Weights of a small contrastive image-text model: encoder norm rmsnorm, 295000 training examples.
Rows from block 3 of the image encoder of a small contrastive image-text model, named by matrix and row number. Rows with one number belong to one neuron. Each number is 128 + 32 x the weight over its row's rms, rounded and kept within 0 to 255. All counts start at 0.
After each neuron's rows are labels from the 100 images, of 14976, where the neuron reaches its highest value: "responds to" is what is common among them. Only what is clearly more common there than usual is listed. The data: numbers of one to four digits printed on busy colour backdrops.
# fc1: MLP up (encoder.blocks.3.mlp.fc1.weight, 1536x384), inputs 96-191
# fc2: MLP down (encoder.blocks.3.mlp.fc2.weight, 384x1536, transposed), outputs 96-191

fc1.219 [149 147 104 144  11 120 132  98 107 140 144 121  59 116 132 119 115 118  96 121 134  87  79 119 138 132 217  66 117  64 154  78 145 152 138 158 153 111  83 125 127  74 185 132 149  65 160 128  88 156 114 132  94 153  58 161 191  53 103 128 125 173 157 149 156  77 106 174  91 126  66 167 179 120 103 191 110 122 201 110 149 133 147 139 211  77 109 155 118 108 188  67 149 153 162 148]
fc2.219 [ 76 105 104 136 153 130 159 131  97 144 170 184 118 151 133 106 127 117 177 131  94 127 146  96 125 112 103 177 108 173 113 124 159 131  69 127 120 130 154 126  67 130 193 104 121 170 107 150  91 122  61 167 133 124 131 188 102  79 209 134 129 115 119  97  85 162 114 102 109 100 135 125 123 106 120 174 100 110 114 188 100 134  69 174 123 159 141 165  96 153 120 129 165 125 111 121]
responds to: length: two; red ink

fc1.42 [166 124 135 130 109 131 145 166 134  96 212 106 140 189  92 149 144 178 114 162 109 184  46 108 102 131 202 141 179 129 174 132 109 130 136 125 129 124 159  95 170 129 167 122 170 119 125 176 178 156 148 190 125 148 141 122 134 135 184 107 150  90 158 107 165 107 136 146 187 121 150 144 141 124 107 105 123 139 108 161 139 165 119 150 166 125 109 144 105 137 139  94 105 163  85 146]
fc2.42 [101 152 121 155  95 127  60 120 114 118 127 185  52 117 135  88  37  98  86  72 117 155 149 140 134 148 142 160 120 118  98 110 129 157 102 150 139 110  66 101 113  71 129 114 118 150 151  78 121 121  90 123 103 151  84 155 110 200  86 109 125 168 117 110 132 131 117 132  84 164 123 121 105 117 121 174  99 123 113 118 147 116 135 150  98 130 106  24 165 150 126 175 124 145 122 102]
responds to: grey ink

fc1.47 [121 103 142 107 111 155 103 174 153 116 130 139 112 142 184 145 122 104 132 105 135 178 169 121  78 141 131  59 147  88 122 100  83 137 134  95 110 169 190 182 173 160  61  96 153 133 150 131 145  65 194  30 141 111 144 131 166 100 154 127 123 133 100 141 105 202  78 102 113 144 134 122 174 161  82 186 112  99 142 142  86 125 137 153 100 144 137 121 115 124 190 167 160  71 110 145]
fc2.47 [160  57 120 158 140 155 135 121 151 109 131 141 104 146 118  74 105  26  46 108 146 128 126 146 125 148 158 148 157 168 135 131 159 149 166 134 138 146 142 195 129 115 146 130 117 209 137 116 145 175 109 110 158 122 118 115 127  96  89 136 102  97 125 124 197 140 108 148 132 175 154 141 132 120 120 109 109 120 161 123 111  89 190 154 162 143 105 141 155 114 119 141  75  60 104 147]
responds to: length: one

fc1.629 [132 135 121 113  96 115 112  11 105 172 134 142 110 126  48 171  82 112 127 117 116 117 141 139 149 114  72 211 142 135 115 123 172 103 126  94 110 169 118 144  75 180 154  75 167 186 153 148 146 121 146  88 109 105 138 165 156 146 111 144 152 131 174 146 154 130 141 118  71  79 103 118  49 166 103 150  97 146 103 119 102 181 131 131 135 130 112 112 155 116 208  88 129 107 104 124]
fc2.629 [155  88 188 131 155 187 195 169 122 156 141  70 108  93 178 116 141 140 188 109 111 162 147 140 108 116  88 134  39 126  72 126 155 111 149  96 150 128 158 123 205 146  89 124 103  40  91 127 155  94 140 168 149  74 110  61 120 110 123  97 136 149 146 117 163 106 150 108 164  70 161 131 170 100 146 112 121 146 132 176 123 104 133 127 119 161 128  97 145 115  90 114 105 162 118 177]
responds to: yellow ink

fc1.563 [159  82  81 147  86 154 141  89 126 132 137 101 133  98 162 109 108 140  61 162 191 155 130 130 168 153 137 144 117 122 137 139 114 136 154 132 127  47 106 148  88 150 180 161 125  97 140 174 120 146 114  80 214 106 162 172 229 127 134 139 113 118 188 152 106 139 115 110 106  80 106 163  73 120 110 150 157 117  95 125 115 107 123 187  85 120 171 182 138 106 145 142 164 125 109 143]
fc2.563 [101 156 115 143 152 102 113 140  92 140  97 122  88  76 111 110 188 132 196 110 108 130 154 169 145  85 119 120 184 197  73 137 139 111 150 110 209  95  69 141 128 123 121 137 160 124 151 112 114 149 130 196 127 119 116 152  63 141 139 144 103  65 120 109 126 157 146 130 104 153 144 158 180 119 122 113 137  87 162 136 124 153  90  83 124  84 106 146 116 128 108  58  66 159 106  79]
responds to: grey ink

fc1.170 [125 131 131 148  75 160 130 137 137 150 138  96 113  47  95  58 166 117 135 152  89 111 172  72 125 136 131 125 150  63  97 124 105 131 142 114 161  98 116 134 118 105 185 103 119 145  95 153 114 130 117 129 145 144 146 106 148 119 185  75 145 143 163 153  71 116  89 154 121 125  86 160 149 176 134 143 126 102 129 122 157 157 153  88  94 166 140 149 146 125 125 145 131  94 125 109]
fc2.170 [170 167 135 107 103 176 114 136 158 150 136 179 128 231 159 130  80 132 146 121 106 106 164 144 131  88  98 113 120 142 113 124  99 146 146 163 145 141 122 157 142 187 104 114 138 150 130  88  95 115 183 103 132 147 154  90 150 100 169 113 129 147 118 118 144 139 173 162 109 161 158 142 166 191  83 104 171 148  38 163  90 139 136 148 131 153 114 110 102 131 116 138 151 157 144  70]
responds to: length: four; the digit 1; the digit 0

fc1.357 [104 147 132 185 135 144 183 192 116 118  97 116 108 148 124 146 126  94  78 137 109 123 161 169 133  63 137 133 159 137 162  68 118 150 149 148 187 115 135 180 171 142 202 122 115 119 107 164 135  83 148 139 122  96 117 101  68 111 140 172 151 146 113 125 135  61 151 159  63  76 180 153  88 138 184 145 120 113 127  87 130 131  67 131 123 108 127 140 107 156 112  79 154 122 129 140]
fc2.357 [158 159  97 172 126 138  97 133 180 144  86 157 159  89  94  58 145 110 140 140 130 132  81 112 123 163 135 185 116 107 143 151 171 111 165  96 111 118 137 227 116  78 109 128 100 177 105 161 119 160  99 167 111 161  89  85 169  67 132  98 119 118 123 166 152 154 131 101 179 104 105 121  59 187  95 115 163 144 159  67 125 134  95 150 196 139 120 114 105 120 134 174 117 175 123 139]
responds to: yellow ink

fc1.708 [161 147 167 160 170  98 159 146 130 156 104 166 179 126 151 144 159 145 146  53  96 130 155 101 104 157 171 212 108 109  73 155 110  81 104  85 124 114 172 119 137 152 193 106 136 192  97 123 126 122  74  99 113 167 193 177 143 101  97 190  97 125  61 113 156 167  81 117 159 150 111 150 155 144 138 145 121 109 139  71 134 112 139  91 160  96 128 124 124 142  83 170 135  41 154 169]
fc2.708 [109 128 153 174  96 169 102 129 140 150 121  86 102 123 192 100 145 186 192 185 117 144 100  77 149 129 129  93 145 144 129 139 140 115 182 159 162 169 123 149  86  97  68 108  65 102 182 152  99 114 159 147 102 123  95 155 133 173 153 130 149 157 107 176  85 109 121  86 109 134 102  93  75 194  73 165 147 124 134 113 104 103 127 224 127 111 126 145 129 119  82  81  93  91 117 151]
responds to: yellow ink

fc1.663 [141 128 156 130 109 169 117 120  82 154 107 154 147 124 142 136 110 143 112 126  86 110 137 139 123  72 103 144 143 115 134 105  98 168 111 113  68  95  68 164  42 121 175 169  68 176 117 117 137 103 133 129 125 130 126 127 133 122  89 123  82 168 133 128 136  95 129 141  89  73 106 110 150  93 107 144 197 117 144 106 165  91 141 144 136 131 106 150 157 107 114 137 161  73 122 105]
fc2.663 [145 167 149 116  64 146 141 114 159 100 139 179 122 100 135 146 154 121 150 116 136 153 155 119  98 101 133  88 120 115 140 153 134  63 146  97 155 219 140 117 145 137  76 157 138  83 138 174 136 133 162 176 103 184 194 155 127 189 175 131 117 127 123 115 132 136  99 176 122 162 127 115  85 134 123 114 119  58 166 121 185 155 116 153 161 149 133 140 117 130 159 131  95 129 163 181]
responds to: length: four

fc1.174 [ 60 122 114 160  84 130  93 128  94 132 164 127 101 138 129  84 122  84 147 106 193 129 139  84 121  98 129 154  91 118 123 129 122 170 138 171 115 133  86 109  85  95 152 168 176 160 159  80 146 130  82 152 173 127 105  93 110 109 100 121 116 140  89 118 174 112  78  92 142 122  75 181 151  96 168  56 145  93  52  54 124  64  69 124 135 147  72  83 131 146 129 160  77  80 159 144]
fc2.174 [173 117 130 128 122 146 172 126 125  73 114 173 188 140 174 127 120  40 106  57 143  88 147 124  73  84 135  84 115  94 147 123 127 118 199 110  93 147 110 131 157  53 132 113 125 147  76 146 114 131 147  68  82 115 102 156 143 133 166 116  85 126 136 101  98 173 193  68 108 152 122 139 139 123 141 139 193 188 183 195 144 170 142 125  99 144 100 154 170 124  76 172 114 144  99 139]
responds to: yellow ink

fc1.641 [ 56 112 155 139 166 152 122  92 127 184 152 150  51 162 151 117 118 155 140 126 173 137 109 183 138 132  72  67 169 133 212 147 107 155 156 132  36 136 108 126 149 176 120 142 108 150 111 126 132 112 132 125 112 127 153 133 131 107 164 180 145 111 169  98 182 116  96 116  87  98 106 127 109 117  88 142 132 135 153 103 132 176  67 110 115  75  94  95  50 168 115 105 205 125 109 143]
fc2.641 [187 116 137 107 112 160 141 117 125 110 132 152 141 133 119 139  94 114 104  74 136 120 172 124 133 121  97 138 123 138  60 148 117 134 110 106 122 136  98 116 138  58 141 120 113 104 141 119 170 107 132  92 163 147  91 178 128 120  84 122 133 168 121 116  65 200 147  63 106 105 124 110 105 105 169 122 120 140  19  85 113  98 136 194 116 134 142 111  62 108 193  88 133 135 100 137]
responds to: red ink

fc1.138 [108 142 104 136  88 156  80 127 133 111 149 139  83 180 140  97 153 131  89 133 152 142  60 177  86 143 160 110 106 119 125  88 149 179 109 149  90 128 138 155 126 161 107 113  76 123 134 131 127 157 149  80 203  91 126 151 136 166 111 123  75 165 138 106 153 136 162 132  81 135 112 110  87 142 106 183  96 153 104  67 136 190 114 181 202 132 131  86  88 130 165 119 164 129 131 116]
fc2.138 [108 161 174 130 208 108 197 156 168 125 111 174  95 130 130 123 115 117 115  82 137 135 158  77 169  61 145  97 197 154 127  99  77 129 147  63 124 160 126 130 152  94 135  78 186 205 129 146 129 118 116 128 113 187  85 139 169 109  93 118  89 129 146 132 123 173  77 132 151 106 116  85 159 159 141 135 143 111 105 167 139 168  73 126 141  31  81 117 147 141 157 138 142 130  77 155]
responds to: red ink

fc1.188 [128 112 117 139 145 118 140 131 138 135 107 138 168 130 122 111 156 103  79 201 128 100 115 145 128 136 140 160 140 174 211 105 134 182 147  69 140 124 148  99 175 116  31  94  77 123 172 138 154 140 107 139 147 105  63 133  43  79 153 114 141 105 117  95 121 100 173 107 129 125 116 107 151 120 119  80 167 132 140  90 134  74 134 125 122 122 142 119 116 174 172  90 194 136 159 147]
fc2.188 [134 139 122 137 160 196  84 128 142 143 210 153  84 106 120 153 116 103 186 204 128 155 111  78 135 115 109 141 186  94 131 122 129 135 146  70 116 115 119 117 155 143 109 135 182 192 208 142 139 150 100 119 122 114 132 154 168 172  59 133 121 108 113 148 132  83 194 147  99  80 119 119 132  56 159 185  33  89  89 120 107 117 158 129 118 153 110 117 135 137 156 140 191 137 169 105]
responds to: length: two; last digit: 8; green ink; first digit: 8

fc1.179 [105  87  58 157 161 182 111 148  98 127 191 125 118 133 139 137  71  63 191 159 141 123 185  92 165  98 179 139 120  91 145 116 126 120 147 130 111  71 142 146  87 119  74 100 160 102  87 118 129 108  65 153  59 165 115  98  96 178 177 107 111 144 104 134 137 117 146  68 131 119  99 126  47 148 137  99 183 115 107 154  99 105  59 148  45 142 172 106  95 115 164 131 133 101 120  79]
fc2.179 [110 156 158 109 139  73 131 143  97 139 131 179  87 183  90 150 100 176 104  98 106 150  91  93 110 167 106  92 101 124  90 155 103 167 139  97 145 178 139 136 118  70 138 122  61 143 119 159 138  88 117  93  80 128 105 118 155 115 113 120 133 113 186 150 187 118 163 150  95 137 119  69 138  97 119 128 111 126 110 148 136 116 151 156 156 106  80 129 172 177 159 101 113 103 124 120]
responds to: length: two; the digit 4

fc1.704 [ 85 152 148 112 136 150  85 151 135 103 125 193  47 117 107 146 220 158 167 124 160 119  99 170 126  81 188 101 108 141 155 116 188 119 129 113 132 123 157 124 158  89 142 158 178 162 184 124 181 130  87  89 133 160 124 133 137  94 139 189 143 146 143 104 120 108 116 123 175 103 118 129 146 113 130 170 120  53 147 157 157 110 146 116 197 121  77 153 139  73 177 145 106  95  75  97]
fc2.704 [197  88 100 116  91 126 118 126 138 135 134 143 183 208  96 130 137 129 138 141 177 147 137 137 139 160 117 179  99  55 123 104 104 103 180  90 136  81 128 152 114  82  70 132 156 124 127 117 142 163 168 136 122 120 123 154 101  94 192 106 151 134 148 102 134 173 163  75  96 127 183 126 160 112 111 132 146 145 165  65 117 135 151 139  18 182 114 126 103 125 104 120 165 131 117  92]
responds to: grey ink

fc1.407 [134 131 101 137 200  76 144 101  95 175  92 148 182  85 121  95 115 115 131 130 137 110  73 115 107  64 103 133  72 108  79  95 124 124 145 130 140 146 183 152 155 133  57 105 123 138 157 125 127 135 149  95 140 119 175  95 190 140 138 143 105 157 140 119  77 189  82 118 117 125 142  92 153 117 126 140  77  68 163 143 205 180  77 143  69 165 114 102 144 156 170 169 143 119 127 137]
fc2.407 [137 126 130 163  92 100 122 175 117 119 146 121  99 177  91 136 162 149 118  99  90  59 170 116  96 133 153 131 134 183 178 115 110 163 130  81 152 103 129  79 165  95 145 127 120 166  82 168 109  92 112 131 159 125 118 103 111 144 130 109 180 126  86 135  95 130 167 152 120 158 135 120  82 148 123 167 125 109 133 105 165  79 170 186 138 151 181 131 128 122 155 120 103 100 102  93]
responds to: length: one

fc1.70 [162 138 122 169 184  97  69  91 138  92 138  79  83 102  94 108 103 130 144 147  94 116 130 102 147 145 122  63 136 114 121 106 127 133 114 116 123 190 141 172  73 139 109 147 147 121 175 200 129 124 161 143 173 110 135 158  90 120 136 130 102 122 178 142  67  86 157 150 145 108  92  86  78 120 146 134 112  46 133 169  98 142  96 135 130 130 125 145 158  97 171 147 143 115 169  95]
fc2.70 [ 65 121  98 134  59  61 176 189  68 133 152 132 165 147 127 158 154 130 140  85 152  84 174  73 143 108 130 174 157 170 147 121  80 116 129 103 185 122 155  75 179  85 125 160  54 150 149 111 100 142  56 104 126 129 100 132 159 135 158 121 132 147  95 112 121 144 112 123 149 159 145 110 159 150 167 112 148 144 151 124 166 111  80 144 117 151 107 132 116 174 158 106 111  96  97 135]
responds to: red ink; orange ink

fc1.742 [199  91 139 126 102  81 142 156  96 147 126 118 123 122 173 110 133  68 171 141 109 119 201 106  90 151 129 140 106 140  64 115 107 113 123 136  99 128 140  98 182 118 144  88 115 126 174 127 122  57  79 131 150 160 102 144  91  72 205  46 105 117 119 142 136 121  39 146  83 156 114 157  95 132 193 105 127 123 108 181 140 138 153  93 167 168 132 154 148 114 109  96 137  91 126 159]
fc2.742 [123 125 103  69 153  98 127 135 118 114  65 137 130 102  60 168  96 161 160 112 152 184 174 114 178 153  89  96 131 108 132 157 107 129 119 123 146 112 128 175  94  94 111 133 207 125 174 172 115 104 113 133 140 123 114 143 163 125  83  63 158 144 127 118 110 203 235 165  76  90 199 179 130 151 111 156 179  92 201  97 176 123 111 180 117 157 114 123 124 125 149  61 112 145 114 101]
responds to: length: four

fc1.34 [121 131 110  75 146 144 141 169 122  93 117 163 150  81 105 157 121  58 141 176 159 157 108 202 151  98 142 142 148 186 112 151 111 129 120 172 153 125 154 127 129 177 178 120 145  94 145 159  90 148 162 159 148 108  68  64 122 125 117 105  63 115 134 184 151 128 121  94 110 137 164 129 110  83 155 203 149 105 163 135 126 159 174 111 117 158 130 131  90 184 160 135  54  91 150 132]
fc2.34 [162 152  96 198 151 158 141 156 124 197 136 124  86  96 143 126 131 205 113 133 195  92 144  20 161 128  71 107 151  62 129  85 140 120 121 137 140 186 102 110 134 145 101  87 139 138 114 110 108 135 114 122 107 156  91 155 102 140 150 132  94 111 117  88 177 108  52 144 206 140 131  79 119 152  85  70 112 119  49  97 117  99  60 122 152  93 110  84 122 116 199  94 159 136 205 127]
responds to: length: four; the digit 0

fc1.397 [106 131 123 136 149 157 201 126 129 154  53 140 113 163 104 132 136 141 163 112 116 188 165  82  81 158 121 104 146 149 118  85 133  86 150 103  85 140 108 122 112 148 109 154 114 141 111 152  87 169 110 150 174 137 113 119 129 137 160 133 122 156 187 153 133 108  77 156 113 103  71 109 189  71 123 222 123 103 160  83 147  68 184 128 168 122 170 165 167 131 188 138 130 102  93 123]
fc2.397 [104 155  74 125 118 110 106 143  96 182 126 155 150 104 173  82 126  31  97 163  59 117 168 126 155 101 158 183 122  95  97 152 117 142 114 134 136 125 141 154 136 152 143 107  89 134 129 126 201  43 118  84 150  63 144 159 103 168 163 167  95 123 134  95 105 106 129 115 148 127  76 107 130 157 174 104 152  89 101 171  71 111  91  61 128 129 112  86 150 127  45 155 168  98 128 152]
responds to: length: two; first digit: 9

fc1.701 [121 102 194 126 127 115 190 143 142 113 104 154 150 157 117 179 105  99 100 195 133 181 127 131 113 145 139 150 177 150 129 137 158  76  99 110 130 153 161  88 113  95 165 127  96  44 136 114 152 159 159  89 135 115 157 153 149 129 107 132  92 104 161 154 149  82 111 129 110 115 132 142 107  99 127 129 134  54 194  72 174 117 159 143 126 144 163 167 152  59 140  99  75  84 146 168]
fc2.701 [120 113  97 100 143 147 120 138 118 146 152 116 153 112 182  97 126 103  97 120 136 163 110 191 154 134 134 106  78 132 176 120 106 128 126 123  63 126 101 141 108 211  84 158 122 189 110 120 104 111 120 164 150 149 154  75 141 103 103 117 108  73 126 121 128 177 126 155  98 128  90  96  66 125 108 158 112 129  55 116 180 125 172 114 178 104 118 158  94 129 147 122 196 120  80 151]
responds to: length: one; last digit: 0; first digit: 0

fc1.176 [145 150 127  58 168 145 135 100 119 138  78  92 128 134 112 121 116 189 105 103 152 153  93 106 121  63 158 141  95  41 139 156 125 119 186 116 124 108 133 111 123 120 116 113  63  55 134 140 198 156 139 163  99 133 124 177  91 124 188 130 157 125 127 153 130 125 120 116 110 156 132  77  19 133 110 119 121 114 245 121 155 114 105 171 102 117 121 165 100 160 152 126 123  95 110  89]
fc2.176 [104 102 121 112 119 108 147 135 100 144 125 111 125  97 174 135 123  53 129 125 127 107  85 116 139 131 110 126 182 195 124 114  84 123 135 172 138 132 112 147 173 144 140 112 146 172 136 130  78  82 127 177 121  93 140 148 105 117 140 143  94 117 130 159 172  88  82 136 119 142 127 177 218 124  95 113 195 119 116 150 137 135 184 155 137 107 120 132 114 115 148 145  69 176 137 133]
responds to: length: one; grey ink

fc1.281 [132 127 111 135 104 107 118 134 144  68  92 149 103 117 168 132 136 103 149 175 139 127  79 136  82 163 149 100 159 113 151  60 187 131 116 142  95 121  88 125 102 166 129 119 162 135 106 157 143 188 120  88 142  96 182 146 136 196 127 136 141 185 128 107 143 148 190 122 119 131 214 106 129 190 135 122 135 122 108 142  83 120 156 188  89 165 155 147 142 118  96 111 196 153 115  98]
fc2.281 [ 99 140 139 108 120  90 137 127 122 151 215 100 157 127  62 145 129 185 100 109 189 174 179 203 181 138  69 141  87 108  89 148 169 103  72 123 178 195 106 146 162 126  94 156  83 144 154  79 126 116 163 144 118 119 142 165 182 131 111 113 217  72 140 101  70 122 131 161 126 129  55 119 108  75 120 134 146  93 111  96  78 130 139  97 144 148 136 109 114 131 160 119 113 138 189  79]
responds to: teal ink; green ink

fc1.132 [157 131 113 165 182 159  35 123 135 183 148  81  45 134  87 117 140 155 148 141 107 104 105 122 178 134  64 162 131 101  44 123 155 147 120  80  97  77 173 142  97 159  96 136 126 193 166 102 100 129 118  55 128 134 135 159 122  50 105 138 159 107 135 189 154 155 210 165  69  97 143 192  99 117 136 133 133 133  82 136 122 132  86 121 117 119 115 132 139 147 165 115  84 136 105 173]
fc2.132 [ 96 106 147  97 186  79 204 128  65 111 135 161 121 125  88 165 105 144 191 115 161 106  57 150 140 129 140 144 138  94 134  98  92  73 141 139 128 141 114 110 127 150  95 129 110 185 153 176 110 130  80 134 130 135 150 208 131 117 107 135  95 123 127  84 119 138 138  93 148 128 161 135  76 135 147 150 126 128 148  96 149 118 180 119 122  39 151  39 130  84 134  99 116 152  86  90]
responds to: red ink; first digit: 4

fc1.301 [114 157 119  81 120  78 108 103 139  82 140 116 119 125  74 135 114 132 114 121 130 153 136 122 130 123  99  78  87 103 140 212 112 140 186 116  75 118 130 129 194 116 102  45  82 111 170 109 120 102 225  82 114  70 113 161 157 118  98 158 165 120 136 141 132 128 145 141 124 153  94  95 140 139 167 154 125 160 148 101 131 173 152 100 156  71 102  78 131 200 154  89 117 139 102  65]
fc2.301 [134 132 184 170 161  92 126 135 137 130 117  64 133 126 139 113 165 131 128 177 158 137 155  84 123  67 159 182 135  66 173 161 140 166  81 142 145 109 117  95 171 114 151  93 187 133 100 178 119 136 137 157 146  99 197 151 126 125 143 117 145 129 138 114 157 164  36 141 131 134 109 137 124 119 151 146 118 104 135 145 179 143 140 114 136 127 162 195 141 126 144 124 148 136 134 142]
responds to: black ink

fc1.494 [ 97  98 137  96  94  94 158 121 143 123 155 108 169  92 154 143  97 138 106 164 157 131 154 128 105  69  44 102 141 118  50  92 130 132 137 132 116 141 102  70  66 107  74 141 162 130 160 107 148 150 126  27 104 155 119 139 198 130 127 133  79 145  90 161 166 108 101 109 210  99 115 137  80 105 158 113 157 144 142 154 129 132 177 100 151 160 103 167 141  97 114 153 119  89 143 140]
fc2.494 [166 183 148 115 105 140 123 125 148  99 107 132 101 104 115 145 111 112 146  98 136 146  96 140 154 136 147 169 155 176 121 137 111 111 130 158 133 157 156  72 199 118 167 148 130 132  71 144 161 122  91 157 127 134 118 152  75 119 128 109 155 156 136 166  88 146 176 131 123 142 140 115  92 159 107 130  19 133 156 149  82 147 174 103 109 153 116 127 140 108 166 163 105 138 135 102]
responds to: length: one; the digit 1; first digit: 1; last digit: 1

fc1.682 [149  96 128 141 143 139 164 126 113  82 117 134  79 116 147 118 101  76  98 141 140 149 146 125 176 129 171 108  93 119 141 105 152 142 184 100 133 127  98 174 174 137  80 125 125  80 160 167 127 113 125 171 130 126 142  96  43 178 155 140  71 169 147 135  98  98 132  92 159 126 155 148 147 127 141 129 162 127 160 106 209 143 137 112 165 127 133 121 125 105 102  76 102 119 124 215]
fc2.682 [174 163 131 128 183  71 101 139 122 149 122 100 170 156 128 158 150 199 151  90  94  49  89  90  94  61  95  85 176 152  70 112 100 172 105 115 110 151 127  83  85  83 173 134 120 173 103  92 131 185 125  84 107 173 166 104 194  62  97 131 112 132 136 149 215 155 131 119 160 129 128 128 109 105 113  87 138 151  40 154 135 143 155 108 132 104 109 144 152  97 147 136 183 155 129 153]
responds to: length: one

fc1.601 [148  84 131  94  96 133 159 157 116  56  67  92 182 162 127 189 126 137 109 141 127 131  81 129 100 102  59 134 133 139  96 181 159 124 117 144 132  53 170 105 135 157 115  67 111 134 124 163 177 104 102 148 144  57 100 135  94 210 168  90 108 118 127 177 159 180 141 156 146  84  93  86 147 106  73 151 170 143 194 157 125 224 103 117 111 161 118 115 118  88 135  78 141 160 124  89]
fc2.601 [ 68 121 171 105 153 145 145 168 137  58 194 168 125 131  77 143 173 131 139  93 180 196 200 176 105 154 133 153  71 122  80 189 116 154  74 157 129 103 105 182 171 171 165 188  96 136 119 112  99  97  96  83 130 176 132 110 125 129 112 134 183 123 139  93 164 162 135 146 105 154 140 142 159 161 119 111  75 156 173  53 115 119 107 138  89 192 103 102 122 130 180 148 102 130  63 169]
responds to: black ink

fc1.454 [ 76 126 157  99 144 144 114 142 118 135 100 171 144  79 138 137 167 127 127 132 159 116 135  95 109  56 173 150  86  41 133 163  80 101 143 120 109 123 131 188 199 131 134 153 116 173 188 165 107 177 143 108 170  85 146 107 167 127 125 154  95 118 104 108  82  80 203 117  59 140 135 136 188 100 164  99  86 112  84 109 189 100 123 131 108  76 131 162 132  95 168 114 107 160 116 155]
fc2.454 [158 132 112 147 111 128 168 145 114 149 174  99 120 187 155 106  29 104 163 135  91 145 177 130 166 143 125 119 103 136 136 111 125 125 132 136 129 144 173 121 103 204 112 133 168  57  83 160 158  93 104 115 177 158 130  94 111 112 131 112 114 142 126 127 219 135  68 158  83  97 120 126  94 173 159 102 148 114 143 114  87 155  61 134 142 180 153  79 190 153 179 122 149 121 124 146]
responds to: length: four; the digit 9

fc1.235 [ 94 166 135 136 174 131 176 123  96 162 106 176 145  89 163 154 161 172 133  70 179 111  95 118 174  92 150 114 107  35 110 167 202 125  94 101 132 162 161  93 144 156 148  82 127  97 107 186 149  97 129 107 135 141 120  97 126 127 107  97 154 131 119 158 169 120 220 119 118 100 192 115 152 128 152 120 134 158  98 172 137 115 155  99 124 188 152  99 144 143 115 138 115  62  78 174]
fc2.235 [141 119  86 179 127 169 134 133 139 198 125 154 150 143 145 116 169 156 105 142 171 115 165 162 128 135 116  98 125 141 147 133 139  81 141 169 132 123 136 138  94  93 115 111 177  84  94  93  78  94 147 153 141 110 121 143 104  76 102 137 115 135 106 203 193 219 114 145 129 166 143 130 141 153 170 121 131 130  85 170 146 130 155 116 171  90 140 118 131 104 146  74 153 150 144  81]
responds to: red ink

fc1.581 [141 119 130 153 191 108  69 157  94 145 107 161 105  73  87 180 190 137 121 172 113 119 113 109  92 151 137 143 125 162 115 152 132 123 114  74  90 147 136 118  83 108 137 133 157 150 136 124 173  60 119  92 148 137  62 110 142 186  86 145 144 137 122 112 136 116 128 103 126  68 175 100  90  86 160 173 178 163 198 116 120 120 112 107 119 105 174 113 123 132 118 122 105 113 122 134]
fc2.581 [ 83  80 145 149  70 127 118 123 139 128 194 137 114 140 167 115 128 150 109  84 135 152 101 161  65 114 127 145 102 131 115  91  97 189 136 177  90 102 128 146 152 110 140 126  32 142 180 102 116 148 155 127 145 138 124 136 110 146 118 130 160 117  82  91  60 153 161 105 113 128  52 144 153 140 111 166 155  74  66  86  99  79 124 101 140 151 139 138 134 141 166 110 161 135 131 158]
responds to: length: one; blue ink

fc1.344 [ 85 106 146 149 129 146  86  98  84 105 117 117  77 125 151 182 116 180  95 159 121 145 124 110 117 119 106  84 134 123 131  59 179 141  96  79 131 122  92 111  33 136 124 113 136 129  75 157 128 110 152 145 156 147 154 216 159 155 172 175 103  95 150 116 157  85  86 129 134 153  85 119 108  28 159 110 147 127  92 141 126  88 125 158 130 112 101  97  55 162 154 132  46 170 107 176]
fc2.344 [121 141  99 127 154 144 119 149  89 161 149 158 163 181 144 100 152 103 154  99 104 103  91 147 126 113 129 112 120 117 122  92 117 117 196 173 118 154 141 105 173 141 156 112  46  81 101 155 106  88 139 149 148 118 131 132  85 116 156 120  98 145 100 127 108 122 146 100 138 106  95 175 167 142 114 140 137 126 173  95 147 143 137 117 115 159 122 119 123 165 167 178 182 107 123 113]
responds to: length: two; teal ink

fc1.717 [102 140 132 157 100 134 121 131 174 144  97 123 106 173  87 130 128  92 161 104  87 178 129 129 108 155 126 116 142 131 145 164  71 155 162 129 117 177 144 127 118 121 115 131 104 118 112 137 104 108 196 133 133 126 143  92  87  98 135  74 112 110 174 122 166 105 190 112  80 121 141 141 107 155 166 132  68 109 159 166 148 109 136 178 164 118 116 100 128 120 146 177 176 151 150 106]
fc2.717 [110 176 163 123  62 108 180 114  66 162 152 100 141  25  92  87  72 152 124 112 147 108 113  80 169 138 121 126 133 149 124 129 147 126 173 106 102 155 118 121 133 171 123 113 137 129  92 126 126 132 111 118 126 160 162  54 162 128 143 135 131 142 108 108 129 106 105  65 180 102 114 179 138 105  93 149 105 116 126 128 128 129 116 127 129 118 150  87 160 151  88 156 119 120 114 159]
responds to: yellow ink